From a checkpoint of a small masked spectrogram model.
Model: 1.15M parameters, log mel input, arch densenet, norm batchnorm, activation gelu, depths [5, 10, 10].
Training: soap at rate 0.0016, 13900 steps, batches of 64.
Data: trained on strings of digits, spoken by a formant synthesiser in many voices, 39062 training examples, 22.8 epochs.
Rows from block 4 of a small masked spectrogram model, named by matrix and row number. Rows with one number belong to one channel. Each number is 200 + 40 x the weight over its row's rms, rounded and kept within 0 to 999. All counts start at 0.
After each channel's rows are labels from the 100 clips, of 14976, where the channel reaches its highest value: "peak on" is the class under the peak; "top examples" is what is common among them. Only what is clearly more common there than usual is listed. The data: strings of digits, spoken by a formant synthesiser in many voices.
# conv1: bottleneck pointwise conv (model.blocks.4.conv1.weight, 96x160x1x1), inputs 0-53
# conv2: growth 3x3 conv (model.blocks.4.conv2.weight, 24x96x3x3, transposed, each kernel summed), outputs 0-23

conv1.51,283,239,187,168,168,200,228,224,228,177,259,282,153,196,184,275,165,215,172,196,114,174,216,153,172,197,207,177,241,214,176,207,199,184,273,218,238,150,184,202,202,189,214,192,238,168,221,195,174,224,213,149,219,170
conv2.51,127,159,162,228,170,223,235,187,179,174,233,153,235,121,200,271,256,147,192,200,155,224,227,197
peak on: /t/; /k/
top examples: "six"; first digit: six

conv1.55,204,248,201,219,168,157,238,215,157,185,208,230,176,167,185,282,124,203,169,190,194,207,172,207,142,164,189,242,164,217,130,188,203,207,179,129,199,188,137,164,126,209,186,209,230,210,206,156,212,193,239,201,216,146
conv2.55,203,158,163,245,175,229,203,171,162,167,177,175,165,176,182,249,156,219,297,194,201,249,146,274
peak on: /z/; /s/
top examples: "zero"; voice: low voice

conv1.88,249,213,206,244,196,270,187,171,248,111,225,123,230,170,173,219,210,195,209,188,131,271,231,165,241,206,223,201,126,131,233,201,174,220,172,143,204,130,190,217,175,184,241,210,169,237,205,226,176,247,225,201,171,199
conv2.88,189,222,160,243,220,151,157,171,188,165,244,266,272,182,220,195,153,138,166,235,134,153,215,210
peak on: /t/; /k/
top examples: "six"; mains hum

conv1.18,193,196,175,206,212,227,143,168,138,165,227,233,235,113,177,187,236,230,246,181,186,173,206,154,190,183,170,190,262,215,177,189,170,238,241,196,219,197,205,198,225,194,144,180,202,173,188,201,151,267,194,215,166,167
conv2.18,197,173,190,220,158,94,200,234,283,194,192,177,234,187,204,246,180,129,161,203,139,231,218,208
peak on: /s/; /k/
top examples: "six"; first digit: six

conv1.50,293,224,248,171,216,206,195,141,234,235,249,159,211,220,193,160,223,209,168,173,168,226,175,239,202,201,161,132,213,144,264,140,193,210,183,186,214,211,207,180,178,190,228,216,260,145,240,190,148,165,121,196,152,146
conv2.50,208,97,149,164,227,174,157,192,134,194,185,214,208,141,204,238,235,146,175,201,137,173,164,191
peak on: /aɪ/
top examples: voice: child-like voice

conv1.76,211,241,226,211,192,231,218,194,224,219,188,188,131,215,223,257,213,277,194,310,149,231,198,232,199,148,191,221,174,193,194,231,195,166,260,217,173,160,189,219,187,195,197,248,240,136,197,200,184,226,189,228,291,234
conv2.76,188,164,211,198,184,160,168,212,259,265,227,182,213,193,188,260,226,201,148,146,289,273,169,176
peak on: /k/
top examples: voice: child-like voice; "six"; clipping; first digit: six

conv1.43,184,149,224,200,115,176,234,181,227,220,195,170,193,147,178,169,234,187,168,152,246,222,193,222,235,210,207,214,240,185,189,215,108,243,116,182,138,191,251,250,203,135,185,268,224,151,188,134,206,214,149,179,157,174
conv2.43,222,202,133,205,182,178,271,201,233,180,164,156,194,100,154,168,177,135,215,145,233,218,200,204
peak on: silence
top examples: mains hum; first digit: six; first digit: seven; clipping

conv1.75,210,195,233,149,154,198,213,153,187,199,153,193,153,178,258,231,169,169,220,175,239,186,213,191,255,211,190,148,182,139,188,186,266,206,209,204,184,224,161,169,213,185,224,192,171,210,167,168,183,70,213,162,151,224
conv2.75,160,201,135,241,193,200,193,155,194,187,178,182,235,202,275,163,179,144,272,159,261,196,133,230
peak on: /aɪ/
top examples: "nine"; voice: child-like voice; first digit: nine

conv1.12,239,230,201,224,197,215,134,191,219,232,253,265,191,113,222,175,208,195,159,239,222,204,198,251,195,206,175,230,141,216,129,196,225,185,203,204,213,189,157,190,201,204,167,206,220,133,216,162,221,188,249,211,174,150
conv2.12,204,230,170,164,210,213,151,151,155,237,210,142,215,180,151,174,207,219,328,191,184,198,195,250
peak on: /t/; /k/
top examples: clipping

conv1.85,196,205,205,218,284,200,222,158,241,223,252,184,177,164,208,210,190,162,183,177,182,189,137,199,199,181,276,109,233,204,260,234,130,245,229,229,264,229,260,260,144,171,173,159,201,174,194,195,182,241,127,185,138,140
conv2.85,259,227,267,235,209,154,178,187,205,195,186,181,181,239,229,249,155,199,188,190,163,115,112,236
peak on: /aɪ/
top examples: voice: high voice

conv1.11,149,164,221,218,204,187,163,197,206,172,204,188,199,165,193,203,266,223,213,244,160,229,251,207,205,196,198,156,166,247,211,195,198,199,198,208,220,218,209,171,212,238,224,191,171,157,217,215,240,210,215,160,177,169
conv2.11,209,280,189,161,222,154,205,211,186,200,138,168,164,159,108,185,199,228,192,189,212,268,134,227
peak on: /s/
top examples: "six"

conv1.27,216,160,205,241,136,149,192,239,168,118,147,152,241,217,138,216,173,224,197,203,144,179,185,191,172,147,219,165,230,171,208,170,106,229,174,223,198,221,241,158,180,188,227,223,221,172,220,157,218,208,153,213,179,185
conv2.27,223,161,169,189,235,158,189,149,163,194,185,142,204,166,188,180,173,137,140,168,116,172,201,275
peak on: /k/
top examples: mains hum

conv1.1,176,212,205,144,218,248,230,228,255,253,158,151,203,151,178,235,228,228,175,137,183,140,182,236,245,165,209,158,220,202,208,200,220,164,238,176,230,226,209,193,188,287,183,273,186,178,216,247,263,270,146,180,228,189
conv2.1,179,252,176,207,169,143,130,207,202,183,246,217,191,210,146,285,217,185,191,238,283,247,176,228
peak on: /t/
top examples: "two"; mains hum; first digit: two

conv1.22,190,187,158,228,245,158,175,226,181,165,245,188,170,216,215,203,176,191,199,180,197,179,170,166,195,190,223,169,166,157,184,153,199,224,184,174,212,142,177,294,208,165,203,288,141,205,298,178,194,161,274,169,162,217
conv2.22,205,168,140,160,200,177,184,220,158,168,175,165,245,306,197,223,129,154,153,181,224,166,184,226
peak on: /aɪ/
top examples: voice: child-like voice

conv1.54,145,221,156,152,210,234,224,208,116,213,136,197,213,190,254,184,162,216,223,154,192,149,166,178,233,199,200,133,181,160,241,231,140,251,188,193,144,180,162,181,179,189,211,218,145,195,232,244,166,164,160,181,242,181
conv2.54,211,217,148,139,205,213,231,193,131,178,217,245,184,193,221,303,149,161,216,239,184,216,168,136
peak on: /ʌ/
top examples: voice: child-like voice

conv1.29,170,231,218,200,236,173,182,145,187,198,214,194,159,239,218,190,255,228,212,226,185,233,126,240,227,193,200,139,248,186,269,175,199,140,157,220,239,228,170,175,195,196,176,210,120,231,186,254,135,142,223,242,247,155
conv2.29,194,233,187,188,199,217,182,270,163,158,204,211,155,169,215,288,196,204,151,210,253,295,161,162
peak on: /aɪ/
top examples: voice: child-like voice

conv1.84,203,199,248,202,174,260,168,243,246,211,213,199,190,199,193,211,191,196,229,232,181,198,208,216,218,145,148,174,198,178,207,177,227,180,199,190,178,234,226,210,197,213,208,215,153,158,172,176,203,184,153,160,207,303
conv2.84,238,198,175,195,262,179,143,206,179,176,180,181,186,191,155,194,185,125,335,200,191,209,184,209
peak on: /aɪ/
top examples: voice: child-like voice; clipping

conv1.3,151,167,192,208,219,196,158,170,193,162,192,192,211,274,169,192,286,257,185,226,152,165,173,246,184,188,226,205,255,168,167,191,215,207,191,215,230,180,187,261,187,176,198,189,171,127,201,187,226,112,178,187,179,186
conv2.3,173,259,199,199,234,227,172,242,228,128,162,180,213,243,134,186,232,277,159,207,188,278,213,179
peak on: /s/; /t/
top examples: "six"

conv1.19,205,194,215,138,196,198,172,203,230,233,257,143,183,157,217,248,205,233,174,225,185,156,223,170,192,164,232,143,178,195,233,199,164,272,226,221,241,240,255,199,205,155,178,199,166,115,242,171,212,169,195,227,233,161
conv2.19,207,188,208,175,186,259,153,213,234,142,144,201,189,201,111,208,148,259,213,221,292,205,181,205
peak on: /ɔ/
top examples: voice: child-like voice; clipping

conv1.70,160,140,186,209,177,203,210,208,188,127,205,185,262,225,202,214,165,210,226,167,239,204,187,291,192,133,170,198,134,225,241,190,266,155,180,241,219,193,231,190,263,212,114,224,210,159,193,138,190,201,158,202,176,173
conv2.70,154,224,157,135,180,220,155,219,236,228,141,238,217,225,211,133,178,204,152,271,149,202,200,259
peak on: /k/; /t/
top examples: "six"

conv1.6,250,251,235,206,202,167,221,252,199,236,211,195,225,190,203,206,193,175,200,236,202,189,154,148,206,180,137,215,140,223,146,220,225,209,190,205,228,187,182,172,246,242,150,254,215,192,229,192,269,201,221,189,167,166
conv2.6,206,109,178,231,173,158,193,155,203,227,225,223,208,166,193,238,176,133,271,268,224,142,203,230
peak on: /s/
top examples: clipping

conv1.20,250,195,225,169,198,220,130,223,146,211,263,185,168,165,188,141,172,145,218,151,216,227,239,198,260,163,185,216,205,244,236,146,125,251,249,329,185,201,192,181,192,233,281,221,224,231,185,188,159,187,203,198,186,243
conv2.20,180,199,183,206,219,249,163,201,240,205,148,216,190,173,268,191,274,176,206,234,268,222,218,96
peak on: /ʌ/
top examples: voice: child-like voice; clipping

conv1.57,169,130,187,130,200,204,165,186,106,201,135,130,140,204,112,209,142,164,178,232,222,239,223,192,258,157,218,219,215,188,231,148,227,233,176,207,284,206,235,244,142,211,160,160,226,167,158,186,222,187,212,184,267,175
conv2.57,197,227,124,224,207,217,241,212,256,192,224,245,181,234,213,179,213,296,228,156,255,268,200,161
peak on: /aɪ/; /ɔ/
top examples: voice: high voice

conv1.91,241,171,228,186,180,236,181,235,163,196,216,186,147,259,259,161,193,192,246,197,192,233,189,131,220,183,121,186,211,227,99,237,157,207,165,267,173,198,260,165,214,211,200,206,208,230,213,197,164,224,188,173,220,169
conv2.91,131,147,207,207,96,198,233,211,222,142,212,215,210,203,183,247,206,186,197,255,228,186,158,277
peak on: /s/
top examples: "six"; mains hum; first digit: six

conv1.41,164,227,244,140,209,194,168,211,203,214,158,195,191,198,178,229,218,201,182,244,165,210,215,216,176,321,176,135,218,179,223,123,148,162,178,167,252,229,239,225,224,264,143,236,193,189,177,278,140,168,208,193,249,175
conv2.41,204,207,215,192,186,179,174,211,183,158,221,152,214,309,206,291,258,142,201,186,241,202,223,246
peak on: /f/
top examples: mains hum; voice: child-like voice

conv1.35,210,170,198,252,181,225,233,171,209,257,224,182,201,211,219,186,208,217,209,181,231,208,217,197,157,240,198,206,234,141,223,209,204,230,163,216,208,157,162,210,152,189,252,174,213,192,236,169,193,160,210,209,222,258
conv2.35,147,195,229,282,180,155,146,200,242,175,201,221,201,220,222,213,154,193,136,121,143,184,198,145
peak on: /k/
top examples: voice: child-like voice; mains hum